{
  "model": "self-supervised image encoder",
  "crop_scale_min": 0.2,
  "horizontal_flip": true,
  "translate": 0.12,
  "norm_position": "pre",
  "projector_hidden": 512,
  "warmup_steps": 330,
  "weight_decay": 0.0
}
Rows from block 12, named by matrix and row number. Rows with one number belong to one neuron. Each number is 500 + 40 x the weight over the matrix's rms, rounded and kept within 0 to 999. All counts start at 0. Numbers have three digits each.
# fc1: MLP up (model.blocks.12.mlp.fc1.weight, 1024x256), inputs 172-255
# fc2: MLP down (model.blocks.12.mlp.fc2.weight, 256x1024, transposed), outputs 172-255
fc1.896:441507534513440469595479492540467418576490583488511474530537443514480491562465503550510487482461498519547445443455404490513485485523495511523480557506547479468494522566529501538510414477510532508499471565490534569519440548498473462633570547491480504565
fc1.897:489500467505535526518497535534444522486441510476475539549504473546502492494487484517429516477560493513493449555490525455549525545419539473521434496472453439548469531524556512470488503479496546485468485557532508514494456528514496514502510498487466505477
fc1.898:499424497453477476475497469538534482505441548502542433482457449489512560459529490534456533495407536531555546520468540574483376529444534432457493522512503532518548527504497455542449527530468562613514471512461508539538516474554482526483434437552548483480
fc1.899:523492471467510498563512467461534465455532479584543481464531520497515474519534470453504499541504488500481521471518484446440543544513489550471466522502498523515541465449505527480442474468513510508526549542481527512520446495468543492543448479522511544525
fc1.900:461639448497499470457516520441511526575480517487494495444499455471553533527454464491455530484519459479416472530572528534457475478458549560445606474530526499429537483509474533513427502545514560484511540457493460439529462471459482437594469467510490564566
fc1.901:477481472527492457547542500511564487484519549411548482516462517541546516599516576484541485575555454487365548549437523512574582528487486516466537501517389480480474517451578456484456498550600496493476498507555460499470487493479415518511484536598507493408
fc1.902:520434468470482510513475430524497433465472481492442520476498554509497530464506542511520435440525525520513502507485527513463518489510467468561537519472474535507486545500491510548444488530474512523511491491484508475544517550523529515480497511504467508406
fc1.903:514487470558518525547517474453576477494543513479492477494530469497467545476551534388487458509478489530520459500511461524475530496517490485497507491483508504536473500450509469446524512461471451498465478449493479482444475513487492533536516498482437501479
fc1.904:580458499502473529534444497517500473500512497548482477488445510505469551541509464402456491526497541558517555488530516524450447510518590514452528492470432456508439478504476555495530483456503528498439445494489493538425517512519529474573587490497582557541
fc1.905:416479560510446411528515430557404557482536573475510481566458458480410497469516515558509512519518524540495428553460492567465498475535593565333573467572530494430500468445489415505440518508468496568529555516549557440396552472444496511537585519505419530491
fc1.906:500469524566464442492509547502535443501511496499502470525553456473568491454441512526569532528500447483556505541528491508475494540480500527453471447533468473531449453537460488486515541527554559474505502526552512528511532504512521502599446477483523528491
fc1.907:553524533464499513510512560477607526525494548487522573497428440508506478487458455448574477519555538483422530447503509457518548515533523509473530502485469477483460555500473534483449512510521450469563526485493537490535549535534566574426434435547551481536
fc1.908:544497564458524512567531530449507557460505542539468523415459494489544565454486470486507425516550461496428463452532489489500515436487454496523518515505449574596518453525486472483520475511418522458563495513494563469567502500535556488438494494515550520587
fc1.909:585473460492396535436477508566505459488559542528453495583563424524479454515505538628462410475483570547499431477552493488466515538481468459503522547507495391477501498453568438491572517510472445520542543498517447513553458477452490492526531496466533515454
fc1.910:511645480421529569504431497584429546503363578493507416477473535445609541491505536528540498607546469471488414574513520498483613474425496527587478503520500479483502531467557498522430468536436488519533584605570525485479502519533495575488547565465538495485
fc1.911:524531491452479485503554548442476547498505496441413493478494547497514498497511492487490522496511509501530502462485472528439526474583495496519496473508503485475429518488479501561511496495483464456570481510559545543474429503499494499460606527442451496488
fc1.912:540454517509513528503510462488481476487503506544577517454438456523526565505408474544468478469472498534441466483502509502525455505524494463540557469446516472453546571481474513466532431488522417489552489552497533493488502511509438463535482464525510510564
fc1.913:501546501550494460474497470513482496448503505456519501538486504481464474507450452512501407504512480506469486494471519430506545461484485464474486480515520436545473451557458521505488505506519524517442495534477543552484506533541545525546468475517522512537
fc1.914:502565574462502514492537472549472426496516548496492534567479569588551427427575514474542461488500542513467581486560550465550508490546498492556483576523447490501523484458481541524464476468469479532491477514563516456438472561454541431447569523524454528410
fc1.915:471482495423496470448437505492426527436429577556449468556535520532481511568506479486538479522514469524482443553500471537483489418555548522550425426513509475529534499596472441485502517506530581568515540431410558543437519489543475480555534476563478490508
fc1.916:423602519490500489583530555499479515539514552470431481451556440587535471534473519490554525549541497544506392389486540481425423559512544538478550551518525522433454431568461516531592495473499473556434479443491500544473508552554543562462587493495520499489
fc1.917:475510489483488541528459509496586507446549511477508550445524508504462521453511502557527444490488543467473511522542503481491525483463526528487459493490516485470501507532470547530516525501458538479470476500527461505498527510461497527508533474559462512515
fc1.918:494417598489517558477491478509525530465518452428479509437561590530428470428564440600441554472498531494490458512442529487555499505526414470511502521586444448430516477569498522507528418526512485525467566538530485541455485471549561462494546539498438534435
fc1.919:423535464445469495503556515482494506498459450478480483474445506536562515444484434505510492568506485507509523523476521492534591541477461571557460529544513555518465533592511516534496456505482453456453482472543457531504475471515570466539599497481489568492
fc1.920:551515445487508547443439411494482556471488506528506439443534508494494495527461501486491467400582455525436518513510553395535558449519521505459552501526462516478523572477508445570430528542477500486536427414540499455491519545431521487487475478484443513494
fc1.921:469589531537478497496485502477467502495455523448485472503547568560488515495427538478540519438461529445519526535519515472518557420495594486511538527485497501488471482469585544524492570528495429550462531553583466477513549494466499487460509463476517478474
fc1.922:448453554562532448499502496476527521515579513591499471391526582542456525493478438502470491496471480523585492532516551488491570517536512464476572500518502456454514500517473469494542467441559560434449431455520529414514388488496506535503528461472488570528
fc1.923:508547492553494430469516465485515538503498474505516545456464505542529479525528483483476538484503507506508474524536503559490533449438506482520548515527504479491530520470485493511491520500483513496501470451529501518506517490480483518549459452490516425519
fc1.924:550518515430518530478488470461600478538495545513548468497441423456501505548553483468540507484482487551448466448506507501471467575472529503552469498475460517521432465551560544515444500560478510498448536519560552490492571460522561504456491519526521572427
fc1.925:478465493480485514534472491518529498488480461492495490538510498518469476572493463510504512488495490515480495526507549544474459530539535515523490581554521476465518563467482479444478490509484534460483451545506479517506479476511502454516510483462488502505
fc1.926:515469542480446500479494498509516490474532471416477548435483546504482506464465456479499512582513511467459544512429492527556543502503524532485484536468507497485526528487449470469412491448565479491484448510526522498508544413523546489495542544480467522517
fc1.927:587553541496570575520539435456469475508495498511505535440438451542543411554455502420453461456460477524521522519526456548512485475483489434489443504537487515493504510560497506511425472545536566494562498457492439529559521517538499513484519467529469551519
fc1.928:521481474500451523521473538461488495428510495420570521524482529505528432512525556494546506496513568496450440493469468475531517487499521521485474452501524475443482503540524498431473508510457519471457511488594528512565502608490528494478537403476476493465
fc1.929:520541530465483480506458495510490513491534547517493496506495552498463456471560412512484526457516481529457468460490525454479538480498482482496514511454466488512421489475444476481465473478565511482451528520560523530494435493415563494545524527521506465539
fc1.930:460499458548457456543607487485534468556532515588565492475516423472537557547526513468487445507556495495542436536511456527482607467470524505493490452477453520530602486507488470521356493640541508473486508491580538471431498559486528560475525484451511558484
fc1.931:428559462523562481449513497502465498531516482407462500487470447581557515532507486444536524474465529554570501451526506506513550477565516549472482453520546492498487516457566500485413486530532576424490528475536499517499406468462476501592586402552500417461
fc1.932:461511539513527510462423470488536469444541518485513496528518474488551482498540543533489459533543499453524483491519525499493514461548523532463480533483484459485517483475458475486491426537448515473530451533477514496547503465505485540546492546517491461546
fc1.933:498545521466457477502579541471443540512490460499564440475488452504567503519499513552539499464526483433442514452512474549570519479502466475478537468504521496474517509483507467529496493542465514486474527496523462508529531513542483499511523516515490507492
fc1.934:515496485502441464503476497525463458493514463512455472505452567436511515516495496465497462532468508527457593441572455511478529485487559467444592542520534507504499541467525515495512503578456512464475448511527482523499444501483499472513506490468516516562
fc1.935:520488488481519430503515424532451558447533523551532503564549442510496530467503500496473543550497480528516489474448502527528472470503547504483470487444525464519464486498525495457463469474492451481515493519480525494467482490517446491528521594519462477510
fc1.936:630446413528448476506468495501502668513488504533427421430462521479434575459581477439523484425499503490531380511483460463492527457465482471577469486469498539504526443530477480473451589441584584458549469505563567552487489515591497552495565484562524566509
fc1.937:480560450429483543444560526502458443501544524522501474504495492502555494502446515469537589482470527423491508407448482456471545526593508458424525484431555557519450491499550577451423538485493482483505483546518611526520546466448412482596513485443462611551
fc1.938:554501529505514477590529523473540497476440485499415509466442475475528548438513530554468500552592479485483500468469450548511439497528464507467475526523519540541575450473481484450467435493431499524534563464514546541449492512448539520493520404506468502477
fc1.939:483421533473513474488582486440503554438588510509551483473488508437537494579499500465484454512484487429477499471538477515543413434480508461489572519541493525490544526466501489409472546504397501472458535536522449592553482459544515567429534471491600464504
fc1.940:504487473467531500537487496529454439479493526463467468431513496496549542453518501487512501472517476537463490554502502532511503512534536474488494492522507506469547511501481553440535515449538575468515470481497461524467472514517526524509530505518452509464
fc1.941:478464526504536571513467505422465531510506538509470459443456448576467554497541522467528467467468539524507515533499460597531500564461489465491477578563404550475481449469462539551462513496524496466453531532574483456518564510543491508524466503560499458579
fc1.942:443544450545503561493570560503601417459450490493493534481588592512512521559465517509548491444478467470418471477506603425530581516477522696478561511505466582495463554526532499419451496468549540579510456488485579542520477479527529485467559543582390563521
fc1.943:552457453483510407479475525524482539477472471510506544487552544441514555588477479428464537548466522478475499465418549542528454541516503545491404460531491550486526509435516544454453535502524534486452470432536446550490523530549525504510472539481479559592
fc1.944:515502538489524509491567511470543534503435482479495509507501478515510456450499475561547544495503498472518461477532524503551556436422485488456490472472521519547457480545453523523469469558464516556484513511533470484486496530436492501400490505489496442528
fc1.945:502525488498547486377458541486471454545467487548567488501506485512547459533445485509567538524558488484515469524545491534490515499480466521561499505525526504525498454434550450531532485482498490488503532509510412496507512510508534477417553530484518566519
fc1.946:486540504508500463585459481468500494548517489488505497501546521541466479488516503436484535504527476521443480503532483516491504500481551462484548537504558463470502488540493545482470503518518418507467517489519444478502551506520501457442488512492564462527
fc1.947:515547447524456511483540485487500542462426567567532487540485538488483511512456517446469470528452487510515555514492549428472510443507538499407482607566513551524551460515485447445515492530538515517495472544442535482526504486477483418531492495507582529533
fc1.948:537510560541526468400492566522484479555473479540520503484527431536467476483488504441518562465451517479607479408539522442480533544504412495451507488448511510464484537464530505485531602515465435399527515533550496531582563446490478468546554463508514491465
fc1.949:469532429431438517452478509528433520490518588452513496484430477551464549509528470505435514480476520550473444524495517540545441491483449518483523462491528451618535469450435504447490541579475518590414503432433496458485555437533436554471552466441533491459
fc1.950:534508432575474538490547486519502436536487451529514583474502511451524510451510486495512468496521512552515495527482546471518463517488546472531542442466484470488489537509502454540492525500538524488474518493505493473526450510480460514467514452524480500475
fc1.951:557520487493523596538562542460487537465449541506492507495537444473423412476496537456485509528505466475443478536489506468452535524507475532576494513527523449510441436540543574570465421497518536433476466463515490541445513501478534544518448461458460475526
fc1.952:485502530503518498474503545576463469464468482519492543478479536513596526505479519497512507512445530487418496502514462475528506516499498529509547469509487441485514507490475563516478491470463441538502511483456484515475540476503464525489499554487550494572
fc1.953:474501453539454456484457423488498530498527496503489442433489521550509494501498510521452474497464468520519565467520551488454456476524521495517498474519523504538486505497500524556477513495517519475478540568586476513486470527553598532493537510548521530524
fc1.954:532488517480489528546503502500503510478509527474442498477530580499478476483521508457540514516525481549529498544519514483422542456498543506487514468499465475594484502447542556498480524520488519516460504520509476523432420528557447457510479467473529494466
fc1.955:582503434613536587523479451559477470485476479481554499527542400466512519523452589398489447528517470465518494506490453454538532510500324526456517504530522466505436460487514503486513542571482453495467541486540548506468518503478549421474532479427485544425
fc1.956:428519543533487556506539511522502460538488435471428482468547503509523494568493454490455513556520530510474560485547536460494512504516549504498511550512522429477509531484520528554474479499527454531492472591484406518449454569483495534508509569512483441436
fc1.957:508527471486523512517460529472468555505482486566507494445479505489474479461496590519467507523552528525512480521480521552498496475538533542546480551524488450450508460468486501561520507502490483441497484463472461464465515478557490535424480497459465473550
fc1.958:563562456441439505501522514498514515450494477521489506429513539526518521456527492586519487502491512562535496498493436500510535487456535517518469516520491476541472508529561463573537512471494551520464461485424522507532468545487461571516558523523529509527
fc1.959:446513520506494502501510462537496505544481496517519536501526477547513525516484572503487526503494491496452460488526536448536530515514554509494551491477469496536465497505520478487503531511484470538572467545520505515503509439519497518459545492484499541525
fc1.960:512493486467526450524530534488498492523520544487458489456533508497550469456494533474516455525473515536513521532463498439516504455472534510527499522561487529503519525503421517455490492478495535511543475500477491520503469463511506473478474505501507481535
fc1.961:513444492516461456507520466439539524586543469503512482377577503565461519545538525583449505528474462427473401535447511558489521489487560489565539524517504582515531540446472437541581411450496475499506501469471528537432454470478486471488466519537456486478
fc1.962:460453438521437508476540549601467445532428512500498536469475520505495488553579561479594466506478494457549584534453501461546494582562522502555531443568487462455563507441437477503501487507503512509519516522515562531440513520442466509518490523507546506507
fc1.963:459573509497479536520402513522460548563511504464539404482531458398444525497478543465459565489413539467539548492502459576456476534502460411460476494521465504555578472446466489569456440437445518508623475501457581535520478520523517565485486491571427440511
fc1.964:454427445503544386562484486484571535516531523539439460507504548418505478479514560510540468508507536497450520511418534499544501500500482488485502537559559476478508461509550433503502479469500566489580523487517468569488518536482507475458470470594561513503
fc1.965:504549484506602510510521487492463513543514460456489469517477568515503440512546469537442512472492536481510451480605506500545506548547544481559537460498555428480519477453500520489520435522472486501515465526592490552501507437419456545509530479524476501528
fc1.966:566422443487474480541434471471524526544508506586514542522437512523435497555485546468390496514480476522462506553445509491479520487521490516545489489532457449504468485583464502464444414585491510520508467482566496472484502497511482464522501440557515524609
fc1.967:556364522505553488552484530394594516452408516579438515533510502545541626517441477497474513493409545474513455547507503494523568489432509454517511518478552452445471552398435479564525468529574587551496456468593527510445467441458499532475435498442460567493
fc1.968:461465483441511510499573444461495446533546501486540501547509443481519535508468492542575549478514540524446476459508483404457453531481511447486495577517514493459503527512518468486475474535528491523555563493511503553547512531542526530504490462504457463526
fc1.969:492448493478524445510427560485406492556446465473490426464472450496588515489545542584478535497541467474531511597466617573478475423555546460430508506444506501543560536514477552498506504515468429458544495499532481461519514510479549498550482378556563526530
fc1.970:545495501536463475562530463572486530568482513486554532451524529446547460572513420507562555516585483470521519387564476478514541421549501490477455506439581475458441447452499471495496518541517423530529470523456458434454550608481456461518555519502561490417
fc1.971:501611501497482416486507450510466488440486529465544519488553519468488512538410469505497510475477491500449471474479511550560554486469472497457537524523465485439546502563512529556548522548432465466550497443522527538482549490477546507579551530443454526502
fc1.972:442484526509523472460598482485517490580413520536424515453506506413475406482508517487495462506465546453501459501530459471550385556553542495468495426490583546530505498515491555433477442525498458500511488481488544496494482598469464512597490448476456500452
fc2.896:504498593419551498462540441536470525473442495475447513455439508489479444477562501527489544544471481518503563463545542476608448560471612518446469457568459482608488464527419527502574534510557433465452530446504501444517539451529553512452445507511445444456
fc2.897:529446562506503485490465477410521526530583502518491483503489564467541556501487569539552491491471441498518510480521458526493459456556477490548529464565566561484546523426439507514491540500464458466529512496501535444430497502526468478480500512522535490484
fc2.898:509474543490507446485514454431489513516537478516443599509486513492567409582493563524466512524549458490464524493570434411539460461544402489457518457523506545507570499473419518407499514498586517451445466492495435464567485504431501554462548512455536500495
fc2.899:469500468512495522498517479521503530556465506491505524508465493524475485522459506517496517487545518481476463507533547446496499458450534461541460510508506560484529427564522482505551475538467485545451479502575554540508469494527526528476501497485441493488
fc2.900:612496466525487639499520551506500449486482518416488541511496484546453566443455501438484526497467497488481566505533469528428511571529472453468499558476539452521394537506562541507584540482465467480419546513480441540445577423522399515472537463542497541408
fc2.901:435556568536476503452486539515554516523532436490484539519489439490564506523482466494380494388501478514455448473478505505504436488574427549404415499534516475542544553433536518520536535533576509558482503546488532482576492544450567509496424455565512496559
fc2.902:557515469528527545477438510444528497473480506530515509534468525530507453490479509503477553468467487540496478502510489506515464468474526491493510514480496434477506481486507559478520506516521501522493477525532516478465486474525533514523514531534522530521
fc2.903:462495555466490481452469491538476577452470519514456567485513542495508508521500434528498542506502527475510522443517457514477463502499517543458509513461540441418505462524479555532461489514504514542579502515549493505513514516578468461450540460456499535434
fc2.904:548476519534472490450488483581506557494470539498503506511505488473507495420459502534548528511499518482539506507469535488487479490486486484511536500485544495501454512539581494490465522540502501533549486506463469527486512521514511484522416501434526464500
fc2.905:592502511527588489464532554545546478493456504508418558500548519542524442493448455489538553473543528461551558472546488446514571452586447490575504428458532562588525510553507484553538530516512500439514420484444533487594491541549491540592466477475536500518
fc2.906:459479546479445525521431505522426488521421464449547521545470493525462505530492470543470431514492559535547485461501457508534520487475458536515545520499526514515500517553535523521532473487501447493518462455455524455475511481459414462506513516502565415476
fc2.907:469551418537504506571541463509417475530466486498428466547478486498590529472467549502491524498479490514511473562543516515496512445452419501471543495537478548527509527575485472594456525456548546525457564519493550582490523474511429442593511565413402547446
fc2.908:532522519582480615551521394491449601482510505472526458606467435581398510448518468451503495483565547541502598497467498487486481485495471547596581477543514480538461542529452512425509489410502512508517516572422609499569500531466424429580437499451472517454
fc2.909:498526427530582441517572464519558513608475507538577487478480570476484457501482471413512456480495527424560589560499572528548493451472469547460481463508483583507499469500455500490464482478520434491446474483493515571487522464532567565471491471509515479560
fc2.910:459483488519524505519551538421595434537582378437516498537519555509489478488508396414489466423519488525490563456473466464529563487590542542489470399591548518519551508545550514579497553469492534473530437451500443515626498526415506515501480529526493501468
fc2.911:491504486466468547531469528549585559518525442514487464492508526509466464465474516481450484457487484535493467545527457510507489493511527481483511539550559526521534466483494508503454518525549531508395509477500479502559498507528489469519468461503492492508
fc2.912:449525510511482507528531530502538419590505494436476505509517492460499510502483562511514477524427540469564470500502479527483513521511449524479524542512474473564460487487435504494483481510502550516445498489516464527451534486495507515555524462493509487457
fc2.913:446513505443512470501555525472544536523510546541487487399542486510537498524477504522468506467566494500537547430518511554476483551534437533534466502494461598515497497492503476484511482501549531477519486457416495544506510428469497468534469498539458465465
fc2.914:540530513522505482485455439495490473516487495480466489470530399470492529513483502520476529513471483466434470571531516533510503564529520495525504412496522538575520471532493522480456499562489518476522442452550552529522525504541520580567499494497548482494
fc2.915:484489508537473475515558503503547600511502482464475472517472513460497529454521430499493548533502527434570541456475550492456496473506536476533549574534485535533468474418489490570504415560511390461516433519569549415556512394517419559444465424489576486506
fc2.916:502561435528540464438511495537440525483492480488573533516503517499477559466490507497477535525539515519486505520500472487578564480512506470528505515515534484497572465525546463513513518491481470438509469551515506418488481485520493530488468468463491485435
fc2.917:507513495493512466504539496542530495514519504485472486563527437499545460524488492536457457507520469538541503496486508535504488525532502522524475436540509535524503510480494427526493493533548496531528532486442501517475493455518445472549479486517563501466
fc2.918:609538435510476533555479472482520511483521540464475486539475491432473518563548498406563555522532494492515502401471411503530580517502557542469492439473471502453501511462512573528508494604551424485582507415477470487472476500547417567435470552511443483454
fc2.919:542543478581480499561458492444451503485491528439459477540546562549541529531592428526463432545497517442526555473499493532557489483434524460461546560463456458541496471418520492467527471520555473508392467553443473469476562496477461461513482521526410529464
fc2.920:495514520521519532525546487498554422484494487440508489547488465494483442489540576489498541502517569541527435527574516505497491543412470517527481513457495505450468456513484442531527434509521566552542583517568514521443512492469510490575480519522519463469
fc2.921:536567506490489481497505556455542507467509510580523517563492476531446533536476496474482490489564574471491466517466461488520449451562476497513509495510464464505485529445430467518488475489452545500571432496483489445467512531501559538518435522535497506520
fc2.922:557584471473494530540589583489462477569477530482495493531520458498450481480487566491540543540530549464519484426515452496528413481496474560474522498446528471520470471502530495530465555491517460539514555485486498514494554510538577401502476522503519518429
fc2.923:545463468492457512491433473515501489531520515562478485485541522491503527509502474515544511520511536487515483456473470501469468508511502468460508494493484470481444461505532534531514505506484526510529470481498526470512478470515490544493550516520490474497
fc2.924:461546485522534461500427487486508507478496521522508462439499515555510534477484545490450533549494515450535499537557479499465560460462476503448496493527567489475528515464452470479506512444544511547483490495479454513539500525505440571447547516515544491463
fc2.925:509486508523507476499508490500468505492552508491500469456490528530521473479479547554520507534508452496511478521519467500482504525529500464541483499485500528523500510529542505478524490530456489483509528466505532498524511493519483524456488537517523472510
fc2.926:523524505474512487481468509458415519505519516533529539568529501489517481544464503525579492518521492547509459489501542484476504473500398520524502481516550499466478445552494495526565461503521530525503591514447493493502436561516443473516490535528539446513
fc2.927:481516474463516528405502507545535535522505443591493516539465602427449506514542450586448543527448463469450437484433563477551470500524485529497504473401529445522486499427468523487557488533520494491397500498498599505547575532413545455476591523488530483476
fc2.928:456528535488501481532514534533457515515534510581470507520509475495498514499485460449434475520513442465494519532475457545522477486518481520550560503468498508561537531447521470515502460539479515516520493478433512488475552515454395513520475551509493477570
fc2.929:503580547475502540516502479519494515528541471500445429502463446464497493527554471534527508555471489454471481477533495559532502524534512454569537458512565495518523523494559536533564512505513460537510480508520498495489503502580483518419491503502516432498
fc2.930:506557510512478469551507466492509503481436555480486490471486548494530526448397480506547553456471479497443502565540486459475552517520522477484393523450498459474412440490450480488547481469534510512510549508471511484518472499537425468520450483508518489573
fc2.931:617487557457519432507438520562537544518485536491523492469466498443479557605554543566486545598489462338489537500524537469424498423460489480553510530485561541545437491456478492540498549572467564503487383440463542502576492540506460516529459492474481534422
fc2.932:489522500464503456531614550492456475530517483573521508503473511512472520516493525513495498517438540563490548502495497493578466469419433514495543461551518509458475518541562516470487530441563508539444507509487483539495490507454554483470517425534523517513
fc2.933:522496486601459508526474532562479501474563565535496473546519571529494503494539534483492428526480508549495540506482518543450460513503477447531474497386497495545515536445502444488465536511485499507567516462513515462533474545442452481575529423543486502454
fc2.934:477524572513459545445439525395600552497478500499524525525500503494502520523485480519513511394529542598519481507428533414482455520468498478533488472393484519521487453498500539504547465565497467498488506524528479531527469508537444556487565469551537515446
fc2.935:496506503480501557573474524482561520577488459463491536506487490425526526506529539538504479493456500519501535505525547477530499530488439501532526456465479520462554526551501487507488536485489531522539566493497481493492521492494555495546504472512515542501
fc2.936:465473478505555504545606478514446442530537568503438520454548508455452517473504415544484423605481495536452566488470484534461484487524533474550474517487484435471534502505560411511583464460483425515504516560476390424501415535527409422558487417498541519578
fc2.937:457503418510473419610476497536511515533362412488461546461516487482457513523544450503554507516520489526573547539507544495518468467471484556513464447545543527523489415527464431567475534488534472584460561533472381497524512511449576559486489492527556471502
fc2.938:463490533502500586468451532502413506551517455480513462531568622453455454537425457481486542498489450499478478531457476501554531470533502519538453526474436477523436487553507507486531550557608525505490487507472521528534505453443494518480455512527539471523
fc2.939:505474535482496483575408531481521493542458486565487508485562471566407552579489487484458522491440478504531503561514491473491561519543476462536472549457555506463442482490561472501548416504478516438520539494492487487488439493441474506581568431514446545470
fc2.940:539441549545493506514466553443541556583456427568515486540498538521459492444500496504507522520496506503541506485517554480463424513492515502499431591467444526527512531474495460560509508491503436480588467497550578488527516535541484595514431511595500588494
fc2.941:540463449612450465462476480527465552428517481503582514549492509450540488488433478452591440484468448491490538516458528479448523459524434479500504495465546469493488518512569519471524438456462499501556490533511513569464530506531525434496532507455439494423
fc2.942:546435564528452480568506534491495573520577534637513465538462462447478466509548512453467384514460488424544470549441501543473444406425543334541456520479503468492430415450450457525495533515455433465572550517503455390487511566498528493509534451481539375451
fc2.943:469532468531606434514533457501517501449440455539508533501508500525478474450484550514540530484573514562464452531557549483572482490565500526523555491500505446497426518520504444516531558447477518491534515547500546440537489478527532575520518448474499495424
fc2.944:474483521465477485516468507589474522495553525495488487557548470467467521496509482514499477567476508519516511438427487554468423509574447481500583497511456489497509613523525469477567548483522500464515470465401555484532450507504458520521498543471509470457
fc2.945:499500545463520498506498441481475568504521520480535523499505490514480520440510500508493508500475468513475515477475460465491435460518504496528502539440423539498558484521500501589595445452454492505515564511519542541484502503562470520537487501464526408498
fc2.946:545517494520513478513504515489492516499521496498479535529548507512467505460459519505512518554472444499486459493473534435528435495511504515469535502491528570467514501487477485491515523436518517497526480505519518522461480476525549503551514477511483569465
fc2.947:526494539546572469524445568484520485492516463473511464463521504518515478507505436558541580533488491548504449513472425538487520456434452497548526444527512529473548529451488450505476510468441436471490469483551495598503554485513486546493522531535406501482
fc2.948:508500453516493585556501496460563532414498562467515429460517517457475505484528477490517499489516492403459526453432531493544473425507619488525532534540527476560502458505405490511472407546474538575485439463456495378450477598507481504512521548486461494564
fc2.949:512537454508530466553515500481554472458402513451492495496554521429536490486495505554474437497486561457550517496475537494499573508529416467520462479552484494428499531529445471475456463459542494521567489517544496570487442545463492486492490493529453532499
fc2.950:427521525540521486535472531491456493518469532473507498463510512532544488512456563490447478464472469529579510493503509533500535483480510495461468514445477523469502437484538504499496492453507509480524532522523522459468567557543461440480468563470486468508
fc2.951:452558482535461506426522456475445459569493461476483483435465534541545577458562467504480467469472477501548517502487539535580521542580552508505428576433534569484518535464523390547543524490487490462524559510451485502539508472551508459507504475552460446456
fc2.952:507496518484485510531508505430520485507523457451479508556549497502511493487467474515526463485520437497420557498508501508511530513571482482470516515509490501480466494495546420457527513481574558450460467506499475464523508499538500456521495501537438494508
fc2.953:467456556452450525482554569495487493507517528483506470498511512519551532465502479459563512517520517533445461521457475524537464464459476465548525470440438513477524458543518485516540503547437514499518521446423486475487530473490533515444551577525528443484
fc2.954:546420542484515541422515467446552458524509515513478467496484463521473444463489494529430481492525494528533534441508491505482520506452475462441478548499517480473490502541518576495519448519450476439474445525472532551538507460511545512497530514543586502507
fc2.955:409505559541452476499552528515532562495539536496472528499439555479533471466537434539479544493446551503533501462508547562482530444502554482471537543500540475505544524534491441476497507525494511517529510586470462526535500494473515525478471471539493460505
fc2.956:585519466465525461510506482487532565483568512485570540501480546560510530485507537493405464417471509494470486487528489476507421502509446479494508556545463486456490494503511507489496522521430573467545487476466536464526525441467476529500491469493582534471
fc2.957:446469486551485552468609465466503473467507504442509547510538484503454521537481506477500473449478555489504501497497457472564459487551504512511528450542502511568483504586511498485507547554522537450556518491558514496487538498532470490512496462473532508484
fc2.958:511503470530520473486520500463471430554567587460421494536494523434494502519455485433490451446497512443481538513520524522452541625528521528540524515475482474473420537522484544456474541521477460551479444520458439542429495476537499509538493464454613538497
fc2.959:530481457529535515545469496470516452494549509476501491472522574525472521517461497548476463535494495472531521500498470468530467503502492507516535493573488471527529495547516495557486515495480532421514541448437485440502473559547486482522494462476510469477
fc2.960:522529458500450444486509460463505588472514463526505519524520568503458538500487475531496498565550474529494487472517481494491503511511454468532524491463536507487503434515495484515431498541498501505477535503520489451458484553584515508518520515551487527503
fc2.961:471561499395466510438512551483482450380506524520467596580481513517461440485533476546513510477534451535512610525490492476517472480592513512484456566440451498501505588485533501442569525500569511416459516517567497459487528413518521507467591472532470443459
fc2.962:416465571501567521531444509491524584459553511588485478552512492472467463452457467397516503478490562493506452486522455493464556512456470490410496603543579535545482475552551523483499520451486492440423501490458469546560523475521574502518512481502430407514
fc2.963:478558540521562479559583479503589457424516482525471607542472505477557458555619462573572513445502506454536434547536384420531516499409436472520569569471492508487457506484491465478471562500501481436447509547539374504532501441554468493504484481563466495527
fc2.964:484549548505542501461493512483480469441480423503504553416507490485462564502490480517420540488527498495423456486541538478523472534501498500479498475492476491550447532513538550519497608520462521451472523514530471427480480514533466516494493496450565476532
fc2.965:533550475565394510455497448401479478467481446558470556481551410544578533514508520498465411581511518457496567621490468442476558514409553405473446615572453459572538522521413426509503515427526456516503453465470484466495519512527521538521496526505573480512
fc2.966:459546433539497478485534572495563429480451489584523477544509506446526543599462486638534519511534480600527432469539501503513490514458472415542512469504534532488506486449466477593438520451541546520574528503404438446615510450561484564553470422452471492450
fc2.967:483556450597463534541617504518388598498489528527485483494484560442463447448585611527493461500506485544491464594451536535457383459522590545432493487485491553481527453488513546480474530496444523524611499455465400453562593505460587501560548459527498475494
fc2.968:459493526483484482468536504505586525461489510497471472418432481460493529470514551484492498476514462481549531442506517521474507480512571534470501440485515499455497535485475582500515504477501459518474501473543496435441543462477548481478506441519505512577
fc2.969:598490436501453491541528451547487545404550562482546459554589560506504472506532470481580516501519508454452474365490415487537486548463553466575573528530462494527437549466597450488582479441435506497483512505516453485508362520510483470540488579456595491477
fc2.970:521510472532478499490513568544430541537502453509443443469511473546487566393475547537498457516474509557475488580479507523454474512434496516506525560547523475523519536515550470515532428562482534545455560462558425562573447508485521470471530455585474508523
fc2.971:506535493498548530540517485490525502477471461421515536463488453520544449477523488530417535475575544475477500524473495492493476487559524522511495493468471523479533529487494506476479517511537544538434463546494536509438514495494495542520458566470486438505
fc2.972:553479440500513476492459440468465573480572543499552407445502564517489548522509512517569521478442465527414542472495524517490498523483520466504526527435492463548511524483484479501470596558502539573493476568498504516507539506520509521468447491502525525533